Weights of a small contrastive image-text model.
Training: adamw at rate 0.0012, 11200 steps, batches of 128.
Rows from block 2 of the image encoder, named by matrix and row number. Rows with one number belong to one neuron. Each number is 128 + 32 x the weight over its row's rms, rounded and kept within 0 to 255. All counts start at 0. Numbers have three digits each. After the name is the row's rms in percent of the matrix's.
# u: gMLP up (value half) (encoder.blocks.2.mixer.u.weight, 320x160), inputs 0-159
# v: gMLP up (gate half) (encoder.blocks.2.mixer.v.weight, 320x160), inputs 0-159
# out: gMLP down (encoder.blocks.2.mixer.out.weight, 160x320, transposed), outputs 0-159
u.107 095:145142149168106130157137112082139136133104174136085128143119090144133124141092131166129096131170225152072168099143096127184130170104118099096115113138092201136160177105088078144158133107121163142157082157108106087164154045158095092086120103148108117107179102105184115126110084077137072145067120147123139123119159112142163114139179115134141084140087120129145188129080050121168148081126155164106161079099149078129113140113171174164079130134104157173126156111119185100189078115110108
v.107 106:106096130151108174134157146154163164165129135153104129171151106136104121098081116148112160184159173184130143115113113115140145112085143091111077107090085156105076153081058082117155141104121138165049148127104108157092183096153093120127068155178112076192178117148146107138130125079101138120148183164138124125190124086097140151101178139190108118118079091110120124179073131117179131110125158143105158101078164147170160154131140088186139104103145160141069145121141205045136140139143137
out.107 069:107136152112127076141124121113092135131149139181156127187205087142081023147146116123156108127102138152151088112155075131024146093108083087158121161140172081021188133126157135147156144140143140117103134116135137162198107117127134106160107209131174127131097159135133145110108174131128138139103123133141066131112130120092079143126116157191181168125206124122126147168113126175122152121125089141129115116129047086104139136141139106154113135141148138097100128114152126124043143134105081
u.108 116:089140116086096128135108118090151134114129026167140065180158154153192074158115075093070137134135111149159152088137119144145115090107118145143163086117097088129116178139121154142200096091184106102082148142146156149136125164128092132110113121122090128150103124124096114118108106125137200119102140173139136236200164158139126140088132120181167108149186101120150088138135171140144124115136081121070109134194120166095161106123130095167109175103115129179057154106120123128191123104099156
v.108 106:156114152163187125153159129149107091157122177080109153076123102097111194082153175172193113124122132099145110176101174121081158136155164155129102169141150172119150075139147134098061150163088119156170108112115116126160127109126178141154158118116167145093135139133149164138145158151124065136123124096114101032071095122126110123178118121075110136097064156141108153127143122110105105172096161159166138131076109106119059170120111169127186100152163115071212093151125106155073113130192138
out.108 118:114085105139117128142085126146124155139182080163091111219138174170095052130132106080097147200148071170091158102134059143098119124072110113104153111200121099152102132127107115193149080075173135136078148140172138167117129186171159132078105115146123159137087096112087119091084110115152168159156114178136134176197172098128162145093122147185161178143174121082130095117131126140116141098159118132124107123142124110147184099110100143128123148104108137180081123113099143149131083115096079
u.109 097:122181138157135147181113105173125154131129175130116129166037167140122142110116170133118123177151165129114165165154088147142110152115089185122073112111099132098190105094082073130129159090141167158121124157112120120103161076149068139099144155135146139083215089105168126150129117138121120148097085152128109136158124082127200129100098138166131135129099113082141176107072055173109153145148146157076172100103093136152127159139165109159166125109126171152125123090172225039115105099133149
v.109 127:101123161148116165176191166127175095148153112120145112128154080101170174158120159133131146065170147176102098146092175095108146156124163069102133125173106191191109122127131102108072137123123122146096037119124162108086110124199120077138119099150160104150167130152112187136109141083150138109101157187166199133138110140092106079166129170112098121103099114177096109152107097074137106068097160138102159160092150130123154169080070187102122107153115111152094173133157105164094100153148165
out.109 103:159203126086117101146100095119139086080092117192149120154124186165156111119122074173085067203150124116174165130167152150133112122093069158110128151126117078044126119128165130117126087128164160104167124183115077114218100143120145128085133129092158122083110085099153166115081119151129117150103105129153114139073161146141157113127108133124152137141129157090204133132160144118099178197139114180169117167105133066094093117165083122155103150134122138150159169120136090112105115066168087
u.110 056:197131080062111120124093143123080133113133126102086142093104138117181144208141115130105153039153173116080143136140095170191106165109122154113185160125114134173148137158093100142129119114120141045145058148129112069137109097100098127105149077162063151157152113099128140156118103126108150106148099091068181131067171175115154098141110092130133055126177129138140149106145075090098144168110152068137092111143167095118124105164118151126127138135072095135170143156128133135184082181101133
v.110 044:130078085101162122157123111084149135119110138156134150134184120151130082135158113134152136062147172077055147107155086136060095160106101120104225092158061117172135115130124085186192125103149152151140088179127172106158116147147155134083118103147122079146131091105159122051090113063164148113089126137149070125116154151150129143094128107162136139191168135116162120104109145144173144112120091128088119159127133162138119097091092171203094149093122097171131153098086132214148097137127146
out.110 028:104095081163100087123093069182086105149144118154060130123077111150103157130161112100119153144085080135121177118137073124109112138152130171144137089133152138170089143138074139182152065148159119129149217107209107200164151140130168214020145108100126118122137138098112106127113117155141139132157086132130110116162132138164156120152070099116163112129123197133086113065169178148180129138106084142095112139143142130108105171164124119094124202135148113138135104139118149165135090100132153
u.111 077:180117083124120063129176086103091125137079118140118139132124174173138095130144098142124106126124143095121161121127074182181159147149061164129093075108079123136151160116106115136143161125126099068151113145143109112096162114066129174045094115130159204091147113084134107165094128167113135104188153160088125087101136159152157090118135091130183098139152172119157153071153129131114152200154084074092116113149190109096096126151189110088129168102121072154139092145113164166193123111080116
v.111 048:180104086155150095121126124129113165134099161116130147184109109152143139134116185135146144073173136119103168125160067167103124154107079208119186146175095172115134101106117087157175101081155112112144096148115127108195108108108155145089095123153119142149170077125130140105124128087122114108056120117109080105023142155159160092111113124163131130139149141141161166042110117088136165147136162099141170091101109137156098142158092184129095145110095071132159173122109147221161089162072111
out.111 045:126141132137148127098130146111141108165105113152068111127177133192127139128168077156109161159095121125115107153105112123149145097144137139161104086119103136124071155144048174074117122139146111162112175135111123154094151124150148131100119122126163065144137133138126116048151122105148035143160109159160195102129064086135060166153210031131095097140070076151128111147130159111145066135115157138135113146135179072139093144114124145100126102117180132139125125153111183118207183094166085
u.112 064:172113088159100086180139096104089153089140117096113134120123115143145141189096105127164143099163136098094167098171118166077105158085091138059185108169124150162102066082142098159083160071177147150130054158108125076192058126127136130088113104139115127135149075113120165095109101121128165150083145153131124127103160131141168111071160145157114170128152107089169137126090087116168155111152144126148173104094155157145187098153111176167137136090083150176139180128136136186144051141082117
v.112 045:200131099136106070135135133144092146116102124108128164168147132149126106123095166148190110062167164102053182120146076190152104189098116188083183129160096158100135147125134067124142094111175128151143084117123085116224097097111181147093133125141127143134148085149139098094106112145108113086070158091094059112066149151158185108147115105133136145120166137143156162036116092120170165137115162129176155135104139141143138162144153139100099125119082108144138162130112116156153067154090126
out.112 067:158070116193132139155125099160128149147177146124038146139127120126099129123137099107121124127126145137076163056138101130072175152107124170101144142153139122200161124113137128191169125122131128124111168170112208155129118112132182148091126049129147093118138133071136121111100105145132105127170113131103159136148143090175092122156079146163129156150151214106145149086141132100197165088109139126079111096112131128131101112129119149118112126133128151157106089092001179097079062130183119
u.113 110:195080144147139112134199131212091120158125182083110155085112121114105160109134175164163111142130134116110132183109137142130157140141125137136082131123125197137138124142134126111061125142114081150173090103112089119129155112104167139154161102114171179073156115134139150178120134135058082141176154077069157039083113092103142127141125132090073092111074145122116150103160101128087128160120207134192160139085162129128088153145156154123197108143136106093159101158162140122068115146184111
v.113 137:096148112097081115135082112049144148082133078143137114136165147160182100171126047096085099145116105139139146052157124120155131128132136125117155100126127063132142182164142147138172095139138135080124177133160167119136095143126074142117113152127078102151092138109129107109140086083151159142097129156136131213182158147157107145117186109149202110138167139116161103176140160123177123106118048143093077117182104118089145087110132068162079162142113168155059128118109122074194133115090122
out.113 129:086028122149098108129122120085157137111144077177087119172131183170086117118139073063084114161094093127100114107168088097101152147119116086122141114190106116162123129144149121148122114104166125181105151181142144147136136165160129136053138140144150151121056095105149125094109075116155127188139118196140141150182162067163116183092163110142178156168130122091151066148108131156169102105126097140128087168130104112151167093099093166149087108137163156160104133163111142204143117071129097
u.114 092:164119095135106136179143159100124159115148114078083151155142105100169143170150096106106134099201163150064173120145111163136143194096132137024151164163109133165155182127115101137126110114143145121096079144126148058151089102132070111099129056155108157157135101119131130151125089096122112079099140143107174177128133147126118070127117125184123090136159117156149178140117075097131158068107145123092136114139121114124151107105105160136103135140025110167065174135092166123155032159119120
v.114 105:121110120155097154168111117158130143132140147146085112180127114136100124101082118169123121195163192173117182102139115139135140155087121142095068110101103143095122183075071051129158135092119175138077132159099103122144154078149103117110098142158108086157175086123175132141108087102112119141130154172146123171178123071125157139102172126180117101141088093105149159187068087127175157117103165154104167069093097103153161134137116089197138121105120147170098141092169196027137127107129135
out.114 074:093118138081156085144113107086108129136128123131195094121069171194088104080108157137133100176124091068129110202169088159158114124128118113120146111116128098139136107091178117175122136085154113123138101134100105143103158161107134131104167186105122213073147123129128106150093128163113108163134114163145045124124174155165220147124141172124143153119196121094135139057151104192106133183160124137164129112093118111150053101124181102104138129101156113127200099113174126136175133113079118
u.115 088:101156123098000147130124102149145132140155120139108125176121120156117106123138108098110124172128137114135130148163089115179084121110084122120121063074080102121149123084070097145172156112118140103135134150144109127107166123156068133080116144113079162112151143083131124189126142168108170110136123144151133176211166113121170131085108147166163092179125146069179126113090102141070151122184118140039131111146158107110158160129168069132125149106132186140110111093175190078173160081121133
v.115 064:144133092125077105084176133120111166159043136125113162140110094132083113091142124075151143107128161110128112108176072142139185131155106108119099071089072130189091115111090116140159198123117131143119165128129117135071186118112097160107100161160164123156135104111114063113142133127067120125135149100135136071085185107185150138128148101124110137152144115092140161093119148154173152115189093153111099144112210111177120134150212128099110087104164155138108115155055223114164149118131087
out.115 105:154139114096137126137108137085132100133148089124172090127142157122227202141123024162073120125135116171184144131109132134122143084098165130153119186087118133115154200192124127109116091120114089118122122146149136102186126128106171090136115150118087177155116131139097133138121119129119142102112124143073165159109049151093063131139126089089142032137088115211118126209154137106099131166105160123129125128160089125132078087085100150146165160156130068142149126134092087115146145110124166
u.116 084:163125080141134106115103101111096154104134147085088153125124123160139119156131106118135120112150148104117177083202064191155127182128124141105144109122131121150133114109115097206168114124128154087146079150154116073123130115069114172084124087130119151123144100060131092106114108157137129136118109105090139132122203145158140069113119064150161138172134144097223174098093106159121231088123097099117118098122161131094141118175158151157121175102103112152142117116073159149207054143072087
v.116 245:113099159173159184141177177160181101165161130098114130110120072073150171124121169117106170076151141168110087162080183077109140118139187082126120146160122178168081136133114119084081108144115111169082092105125161146095125133170128084162107075154109128174154149174108162159147145102152127105139158138152197115166092152079101111160102165112055114102080082186085109161120123077113085075103178116131160155110142146137155151087085165119127088151114092116105157150148116126089141174160167
out.116 093:105122172169096134142146189150125140169106132123118129146098111119099204163116103104170153109122155130101106146068113133104138142137145164135092126111128171172124169099050066088091154127135107165090109141082125105123153105145108100107111145165126124152151111162129124180125105157126104136141137160151172106129090085068130138147139128146097104108066077217053148186084062095124076081163148092103163169123171113148149136109173071091116146147121095156083109122186208117171184152129167
u.117 107:146134075124149134090141125094123173159147142114128155149166110089083078073210144098129141064121137101126116113151070147073097134125142110139169091127109103199095112083143093185159142105098175145103133123124136140146140110113145157130090088182084086176142100114121068122118143073095165098131122089113134105096201155162107126109146075160084123179182124098166169132089153163168202101167097114155140117094181130162113130138118166121139132066158125137151143141040149199140141141129082
v.117 123:166146125141136136092151156116151144161159149097093176126168081095081125131173157084159147059144176113092120107120145114104120185118140072138139104157127165195063109103112084134099103117119161134115062137128149085113144100153118098126115057170098074167141115122130133117118128101146143123114142116160218083132162143126105104130158130109070146151123113160140150129094117103176125051140135102115132156072238090168160135124106185078042122106143145154126207153097148159135125160140111
out.117 123:166190125088067100109179108113125139175128082152131129142171118155087118127167124127117147112122108131171086142154085192105160089139100110158115144072110088144102088135104146116144117191132085115111141099169129158099136123094199125105070149142101117179111130117075126110149221122095142090138126106098171132095136149090104103087138105122160111123159116101099144127153147114144120145156082059100083104139171192111146172136155168130206153159106104056162138170118110175192110142034114
u.118 103:165148127110126111138153099105098118145152144141125144087134064115122159120112125140210112119126139126133123139176135132102152154167187085113141136114134170186108131113119132136117126164093176076161113146178108098154127118125110149093141097100115073113104124107150144033106156123133084137140136111149123089078178139138144141185215084044171120140076191083158148165148142083172111098104090066134076087083123053094103161125127187107135160162150137094195168137147137122200119126132092
v.118 099:125185096135107121072098145142128155120060128119134134196032152134108080136137159103097145098139121109117131111136072153182080130116045138142127105091093116120107136112126108152160133085144116125110145139095125137036156134139168094087123145152124167139133110119116100215159103117141141120153077119141155132150143149111147126089073180197118135144191058170138132028103117154086147165184135106115142146134180168176147147138178102071083112086107123158139130117136164150154141120084139
out.118 093:132134165091135140150113133108132140086121097125163174085133128145224179189137090137120083139095140142115108133114201115135111152150180155120156170113150113088192153199122154105088136173140145098155113112153150129174067108118092160172158136078105127069101139118153188140132111092149128130089112129095076148112089162145095124146125077120175098112107091181128099210145075125097096153106103150122095160165082136053099091105123108156119126191107111111097072118163088094108137105146196
u.119 061:143114050109112064114163115136117125148074136130120120163129136183112120138106121115159132117146166119092162110155056181172128153094047156096152112126094143163152122095104083178132103091175121111136088163103093116144159130083109150049114094159185148117135090104121113107077112127120171095123161134097114109116190146155185092068103102157141153157160135137143138054135099138136199137125119088120191137154209163162157131167165164135099147085105122164114126113083161174189103146090101
v.119 037:153144110139120091151150142165107175122127139117083122172107151133139131107136093141173126075174142105070203123167108184137070197080110181107168104151060141105151083105105075147130119111155158178118071153098139101166090073136137150092114105144136140150113082095154136045121115154122134097078137120108074124086157119145178130113122117148107148138156143097150163020086105123181156102140150155127125097104057151121163143129105156094090150079076166123161154126092158127154076140088120
out.119 033:131143101154129169150161129157151158084138114171018147113157087171111139132100131143145146159107143095100110148155129096126121124131128113115173096129149114145048096127083101094125100140136134143108170128146110130127110151134092132104139105139167019158150117086133137060143114137147102148199139147174177126145151098163084134146200104141099143134077129027186072138083170102170081123111111191141114138104179128136127146143124151123117078122150174116149091130072156125193126118195092
u.120 081:082187101136144175099120163164187184149133112156151171167113114101135113121174159104127140044112145109101097134139098150039075131119114157155152078126092156178081039084097092155149115079117164146067131136112150144106163114153106161078108106181084101170127089117115130140139145103147165109117120120151155122137178167138131108104044113150114126147162102108140137105071130144143159120166115093065123122103175151159132147121068176173106113076153129128140186142090162178145122140082163
v.120 096:149168126124173131170073135123131125096135167117096116155109127117128164131119130183136097184147169131104206105133120141162128178125124174088079135120141140061163181091104070136114102087130176123130089164088107095172125105150172120114129130128092108117172089125176128144122077118131095134095122163137112160147122072143152126143157138155127075143087134120142175119070042126176155122091181175110148075105055059153119116124142075165146142136090164177149121081148169034118069128133122
out.120 079:083049157169168155141111153114142104155125147119160100116120108116126128157100164128120140085136119178138075161062150126113107105103134077149159144160157166149122164162141107125090114104148074145109053126130152084139069137180178060155115139146167168124149138157108120171094144141137146120089131152151126112153131185039085101114093200121064110124139064218106109139133063084087124076137196140149188150123092173157129151103138157124112124115127081122130122120154103175092115156135155
u.121 116:118081081121060147131159129134131113140144083182114121175129134151177112154106110126080172121153142151102148145099137146198058143108082123135148086049055128100073167127087117147161118084181089119103119142157092162104148130138174161074097096134056126138137101110102138189125148105104199113149145140129158181204124183115161111087126126180113081107119130164114108090123130128108151171177148106092152143155192172110167165154117092168120139073106128172096142138144138101143110135083174
v.121 094:164166182136195108140093133065106165093111124080163106100186182108131134120173095148136085203126091107126151086156123172078191118134147169140093146153149098156154166156176162132100106131114135098139136163099147060131094159126122148146130165108131108129103102141157111078095086099120086176076163159111136113093185111144120151142189126104130130103168116111186117164156132109205128100120104209180092083127065101130053087101155123114138135135136146137108147121082110123121127120137050
out.121 120:081072102124085133111152098100134119127179127141074106145156141191115177140134092111137148168078102110126103167148157033125147117139109101122111121181109113149096118099093102126104105128133118172106141121138078148139113130141107130084152168138172121168141135046126158110127141141183109148131076185159101146218101058112116154087116115122161116194104133089165090176068141187161154113105099152111139166127123124114174110129070157168142120114199167120121102148125169183124167060187117
u.122 066:152178116067073109153087131079142154089157116105119154148190168136193180177146074134126108111129148123116174076160158163175112211140121173091140108104128081076158187118100115153155110134134142101115061155151130092164109110115166184068135122124058121121130100125161132143132084075098149137119131142084142167137146139167135115120157072122156016120105120129149128081121087123120128142098123140088104120162111091098113077103126091134119150165052156162111137141119145081159068123110125
v.122 047:149043085145141104119132128075135152140114134129139140162193125164129100107104113117129142077156135106099168087135118148123123168113137113104239107194114141180082107126108104165183146068147138141122091145113127106168114123129161160076120098166126104128122124122134113057079089073144143133092152142139085103113170166187130129095162119169148138174197143097185135101107137125186187118130116109134112136119141156156170135098083181184075122105096097169142130124063129194146069127079126
out.122 048:181022115157187134132145115142119107119131155162118114099105112144124140123178148121137132149102097135143186112101103104128147163141108159141098071142124108180107090139093146159150076103115124107154173147155144163127138168163167175072163088126084172105125125091103135168111130158134129118254107159135145103159111143156165139115118132116123050103099206086125114028148190122198148198113110088115117108167123099088118131116120129097112168129135123143157112134095157110172113110080094
u.123 049:145151127148148038162128130126088134121097085151160125174119114104102148113110062149151149179135163041094166082153083178140149165149087191098112127159153167137138140103119051166126132116156157131098107121104127121166105116123211086062127129179165094131173138106126122093144136175125116096088158115127115135068153116121144076165166118110140170114133093092162180065081116106184194128097116135145177143086170163179123120125152145137157166147095098134155151116113139151145064180119115
v.123 050:172133104170170081176108141123130126120126165149143152168152141177135111126044138125139142098158174130096190119146078168138106149097070180095200093172084148092110079095114089171158115103164148162131102133118127102177120093154135148062128157154107175160157073143135133056094124111134135119084136126079097117076174141146190122117082147123136164150176119105145170063106121133141155139100179144132126123104111165127126163123113185162072137091091121160159153129105133205164081162083156
out.123 048:151079097177085144169170067131119129105169133125073124084104127125099113103131117128127095110125118144106158098195140110130192127143101135119140139129145088106140103124171158154159132156155143128136198150100151156122122157074129168105163070111129078119121133098139127121103143169129116152173129103102142146115174112174118123123076173123133165137156178058162112092148181107240155106115097145137098083113200143118145111171096153162122067175129189106127097130022116106072065122145117
u.124 110:132108107176123130204119131139138133075159156151074133178110114126146142145123151165115093154183173147086172111144129117116125191092094099027097151155153157084163094092116069160090154096117172135117082187093089080122106073139067123097113123133141119115177071124160149091128073137144135163126116178154098178143131096118125087103099145141121075139099131101156175147072052134128154124122160140150175068096085117121179143132115134184130137131078136185170161109130162108122093118113103
v.124 113:096113169137109151093197154141181139186089141143154144162143111128092101085099128086133170126111152142134084127099093109132194097145148080153062074086061151191086148095088117099163180119087093154104156108090152156075180119115080102135068161190142132184146146138102078185130154133087139098161173143138163066140123099127126136118160154140098141146128092134098143140113152118159107094149124110105132141109220126167119144105190132087129095117169124111078106129116200139139163154166137
out.124 129:119183145076133102080091081139103152142103197143194136118072108102112100143090134169167065101116139126127164107160114119105101126088147101144112144097178110063150173127175142139174171093123149097129163144116076103190135124115096141182178134098151126108120091098151131173028117105130137135129071076088081111115153139122171157159067148165111140180133094131161168118121130159136167114116142158129105149108084073169125135169158110116082171114132147146129140098156132083084207103176165
u.125 125:114240148072099115091110087110133127132097143135171111120097178156073111111142140101124104150099115061149096155172092114191121100132137101161076082107132098129125081120162151111133155127119117102168181138106104128082163152116067131126170131111135148089111140089112097164129118208138107177203079103145138105123173089152167180130131107094134174154137128075169130059137138187089132149117112137127102153129139078127149102168192115076117147130147194123133120113177141112136185079161087
v.125 096:124058103145119160108155129135143150148124148144122158175075088172098094093065128164156139137147177162102147117130091120152163137112149082103108104105095159133113181085081039131167148077115137149088130200105097139137148073137061137096104133179144099157146098128152093106091108136129114150117176168132088108141144091149184144132187121172127138155102115145127146217062113135165143066169133127109175093098122093170165129135174115125083126107122103155096129097145213066172149126131131
out.125 144:140096184103150236143149147081205126133155115152167124126181157152173159099121087128098109088114124186152102107085203103167138075139156092159129118123068076116106115155165127073139110127093103116122158119120155151071154181155138135176146074134056115096128158117120131169154127098142124114172139162120139183144114140127137174130129124126086071137099120108118070164098163065126091157110158138135097181168126108123147073089103148152094083159127167146119129149120071069120153083101117
u.126 088:097180151070063144151087150131164158164100124119175126138110173157182143156137045115075104144136117113109142135128166132188054166126078170110109072143063102100162162157128086123142116120153123168115056138092131123151124139169186157111152159138078161117125092131163132175122074082092152143067131145111115147171124122146130133092109112159137070097121084129117098084125050141111112143123145201095098171155174143116104114067129099169115115129142176165091159116151144074123115126143174
v.126 047:150138127125127099155117144114112145091059138121134113173066185189162132149107139137177106140171151126053184119138112182175140170131079155109120107150076103118149098133113104135136125102156149118099064164105128064147129071126084140112119137148133186153140089133178118139096102145121054148092140127101106118079151123175196114143138120153123125102159089132150159078125069130162150139182160096144129111095072082185124156157121140104076111121100154177163153126131160112180085178025115
out.126 071:147045149107152140135079150099109111134139069108157069089154129132156119169171125105108147104122053166191109191103150125147113096100115091186101098140159099104146139160138194139097129124119099103110147101152096174140123185128093154183163133087087150148108133142073170190137155147118150161224117144100126123154090132095141165090113138110110088071127139136119067096166147138120128172137134089156121157179082117065132131152077092125154159103157147129144113144193102116095195131069126
u.127 090:139186114088131144112111114054142151126145168133119206139055106123106082105167139129136110068125178111106104106181078131121079175155127140095167126132140127158141071103129088172166176123093201123134117122100162109129130047122101115106127111171067111124129124100157085081151115114166109109100066100133082126121168148196122094142163084149171126180171146085134178112072090142121150111167126105110120076117121080134108118097138167126093121135135185130169124139088168147206114145084100
v.127 071:137124082100136116106106105027145172141136136136127151147144124146118098098140139118123129067151157088112146103184078152105085166128149158132197091141084138162088101101109082187148125112124162124120113145140145114190170093116117167098124045149048104161147093122124119082121143080147153115102132115137132117097190162192157123112182072139132123177167138121155125087109129133142193131146106093132125125091172107142111123147105179143083130095133141140166194152096148166207106151032115
out.127 078:129141148150111123144110150178093111141110141116155134110077103093186171163090109152170130130130148139131133116106142112168129141139137136092106212122185165080153144163090130115101141207110098125139099114129107099166117096141202090148094180091142143135114126123150127150139126156123140124087113102115103129122033107042094116156072174122159077111114151203091155141136070100092097111135187151120134130120131105112121141094158063130184154203079088112128079101181138081109137155157207
u.128 099:112181140120137154136106179106160189151097154145092206149026135129145154127105111112152126138157192112039138121115108147138125171145131169112094112124102165171128112102054084111163173113117147151106097152057150119140137061126085108098139145182134155125166119142196096143150097097121065126075110148123124097153110100143149103103152080174119106101093090126099154132081068126121110129167129124099153112120167129161090120078172153145087107129128158156125133103125214110184112183149157
v.128 090:134138122142088143138188148157150142148148116109111137164187099110115119118183150087088128071143202167103119074125110135068149164097114077136139107131083159186105131093083080145105127094125165115089040133126149120094121081149124087130073083171123093170185112134102128131103142065115169096110179140133189115109168139103117073130133137165070142154133086150144180170083110096156168072139134144087165118070164148134146134108106183126098104113115104151067193118078140154137109159128101
out.128 095:103138185123112142105127113116104103133131166102155103104097181114126155146071127172168124161090085136186093161137163112170145085136128088140093154142168081075156149162139161099124166180126134150122157112084079135124086133069101104193166171098143116154106110120152130119153154139125074182117120111124071139119068077118133159127136154088156153142131069111140126154137128156165110120088125177174120101129086117103161124151107074166169114152150160066139043120199083077090216115167175
u.129 109:127127147135122151140160179145166190132190104083092159117196110076122151141230115056074140074146143151102112107117145126089162152127169090115144118139135131216103096127125117114107158141127139164083120098127182091134107132107067121144085070165104088192143123169107108089138114154092151112137172105123185119109154157130091096104131106132104115127119097124117128146115146089153120051102104125141116132125154128131145097110106193164140114130113127122103167183029148174086115210140103
v.129 094:178108086101188104107095108080071128048121102093166092106093158152142127147118119168153119128133082078147154138209112166119125091109110133109193161141157073087147094151167179211108142120116117078126127132146093100160088165084145172136162120101084180129105126110108137099116135141137116157136109101096062146075155142173124170112125098135135150147178156090184106143165149168127139190141101105158104088142073118113100107175096146129142164106137132137194111118136080138160134132046083
out.129 123:136064090143189148115109149075125136080187121095076086095155147092146108107152120118078152137125098115147132118135118096082148119125131085098143136180157054172081095117164140142152117135136150158090156086156115105201096171140089125181119080127138122163102154113101117052133135178154131137154127120148132167169105137148087162087124132120103133169157164075135107093118163146147147058114105155173130105139086083140176079159058167161154138110122187129154155146080126196156134150171048
u.130 089:125123106111043120185108139111122130072109103145082148139125138185187161180121067150114085158153186150106175112153157138158128206118069183048145155156139145094172164109109086151119129112166157112123066165121151082172099084158130159068148125135135159106134098118175154129127069095146156157085131164127101189145120116145117078137138108155160099131105156138146133140104044098118144138122121137097144127128136119102152090084131111175076146137056122173118143127142154094151050124155152
v.130 073:113076123124143177083143105145152108152114150146137107142110076124094104082037171151151170124108161135139111127114108066148148102131167039147082078089122137170053123069106116127148140131095114130123143128128102147091191127142098116151125128122119072171154146133103110118126156166156138121196152140191161112187135095102115158119152144120055142162078126137142121203076180139142106081115101071134156143078182121161207145147130113093114116093159126124132151136160153054144182112152121
out.130 065:066121126156121144100163091157103076138116149071116108091102102114146120159099231124135143086075124143167071160102138106051115114119122096155131154136128180080167112124117182113112164159102109100162109111149110102123105099163074103177146122088190184137106159092102158160134168119160115121124083097133130118127104151065105117134064187121093148136156157181147144139147129136055177121167162102129143147130098155118160200172083133110119135073164121099127120114198111155061168127153152
u.131 094:168136068067057157089127121086110184146144124108103186131134091168156133144143097116101147097135166121115140104151120167208104173130118101126168105074069124146079177126055112164159090136148117088109108135172123145117140089130118176095095082154050093169124121111124099140131128102106131095142149088095157144144148138160189128094168100156124058150130130129153135100098119131139142117192118088085121117141195105100131076165173108112099145107118153144138132117121197069210132151069111
v.131 141:130100122161142140184078137156113126075147131123079102151099159133162174155081139184139114160185127134109206134128148144152094167080120141061127165161151150072139130102122074134099103080158140135113064167083108078173093119174168124113158120114136122109168090131154165125109063132156102163079123168156114189165123075123155125116098152159106086118095132145136122125099054120138132122084180154124170117115075116151160128133099098162125138115073108198136150091177133046106053120130141
out.131 112:085113144143148160142098122159128079126119146164113082147138113141147167167066146190139116118123109136176121140112162105137095119102132128136128159120150159026111100115137074100119087110125133149129117177107099096149084135180204109106148182124148114106134122125131145131106125132159103169080112170164055160152069126101112152136096175120131108139053153169151116155077106133132116127093165179115156152142043132152142185125107071151141147123109118159123117072236115100078133076140205
u.132 124:114171097072046135149098147161148155135158100134125154155126151147177115156167097097095114099148148104113165114137164156175056191110089163124145089086083124080132124141081100170138083102171136118116078135136136121135113114151178162100129090138045115137141092102135150190119110113108198122076131140117142181157149195145140072087071110162133053143133105143139115073095111137118156149149129140089123130156174161100159115124106109208118169082129174157094161112126135113114066137081168
v.132 095:115157140100118149162087132141123119114116155130124120147114168125178138157134129183109112135158153125116204098110140134207093203114074176106136140120116134097143186115085066139123082104148163115131053156083137059136124106165193095106158130140090138115168112123162138202109089095141105136051105158129133152166118103157137106141116154147123041131136125162130148057083055103152138121105152187088149127120111101122128121115114091139102136126105157158123136072169146050128047127115170
out.132 105:121052158125154140154109152131108090162124083136177051126162125131153142181145125131138140088110025138181118190067184119163103091114103099166121079154139147166133128147122144133087122119115099113118095098122115136103097201158144104148170124081111134129117141128065173220103150133133163166174117173167123130163105113105142139123136172075100055097116131142123044106167114137137100138111163081134142175168146102092166137130094116102153169102135133142132106119211081137093141115121157
u.133 074:195118130139132136145101142164109154124178147079077180101120101120152190119142119108140131118157187132074150154148132182091124212149160129058148170166115163151166096128102097131097164129112169140127048125125142060168127076118096157147126078150118137141169089129169151030136114094102074116109117103108095133065139110138156113144151095115103139133063139093122179157099071082136153116117145126151128127090097091122116069128127158151150120144085144142179138138092167090135088179163069
v.133 053:116128114118138105155104123125100136122109102159151108175099143119142077163068100154136123141157131106106207092135107142198129145060091115107164092165105114121104161128122118180157107079154151116123109195097122057092108128186163123093142116148143074124109072122119137120099081112167147152053142190149085188169138132186139124106146153164109144152176095134146126068116093141209146082118094141075130143141127142179174076115117105097090153079073158198122155084130130104176098118129123
out.133 052:158178116076145087068122090102090153150090187126162153095131155162167113132133136161155082091132169112107152065110101130215144116180143216094135143102160103147081166164121131142153065119128129069172120120156101143137119125116168168103124131100064139092135120112127138190109118099121144093156103102074098097114128152169155109164165091132166077147154149160099208092174132120176146172106118141151114131107193112091114088133187097115136173151108110116148095115112150070192116155120132
u.134 057:143102092139231115173104177088125175076144132083094145114116162155174183186108136191141127146181127095101190105167146154108124209121136169061153155117146108114118104101150100179110095097129150132071114145111127052089068121148160141107117119156101109148115075119149115122141072111155079151111133122165091170153133126157143109101122138164118112110110141120167112105123134127163147132098114060124126057137082140130115102125115129163107130104104087155146143114115112084116041198060133
v.134 052:142064096121176108132127130114138121117073156134147133171073160179130122137048158138110131028148144134064160110164128172181083141101096130139185102170055134119113111108099093147136085107165106119101104181111143100154155121136139178065123085156098146115121084130148130141123079095144147150106155140114069102104164165142174123119097129158138134125156133147147128052109122111157146151145129057099136115131083131162159115129105160131041123113128103155156186153131152137172115137025174
out.134 050:145094114157107126090179078122131120128127149149082125109172120126070098095131146096123126057104141104108136070118108106132158159140103111111141100127139118255094118084141101155191159148121117109139193135120157140083153141105110144095132077160145042133130151067127072149115155159141140125181130125156161113124175127190127105148113144152138154165184211105125126074125178122178137092123095097087103130129218102124112143176140151103112110134143164091130129106077170165134101123157126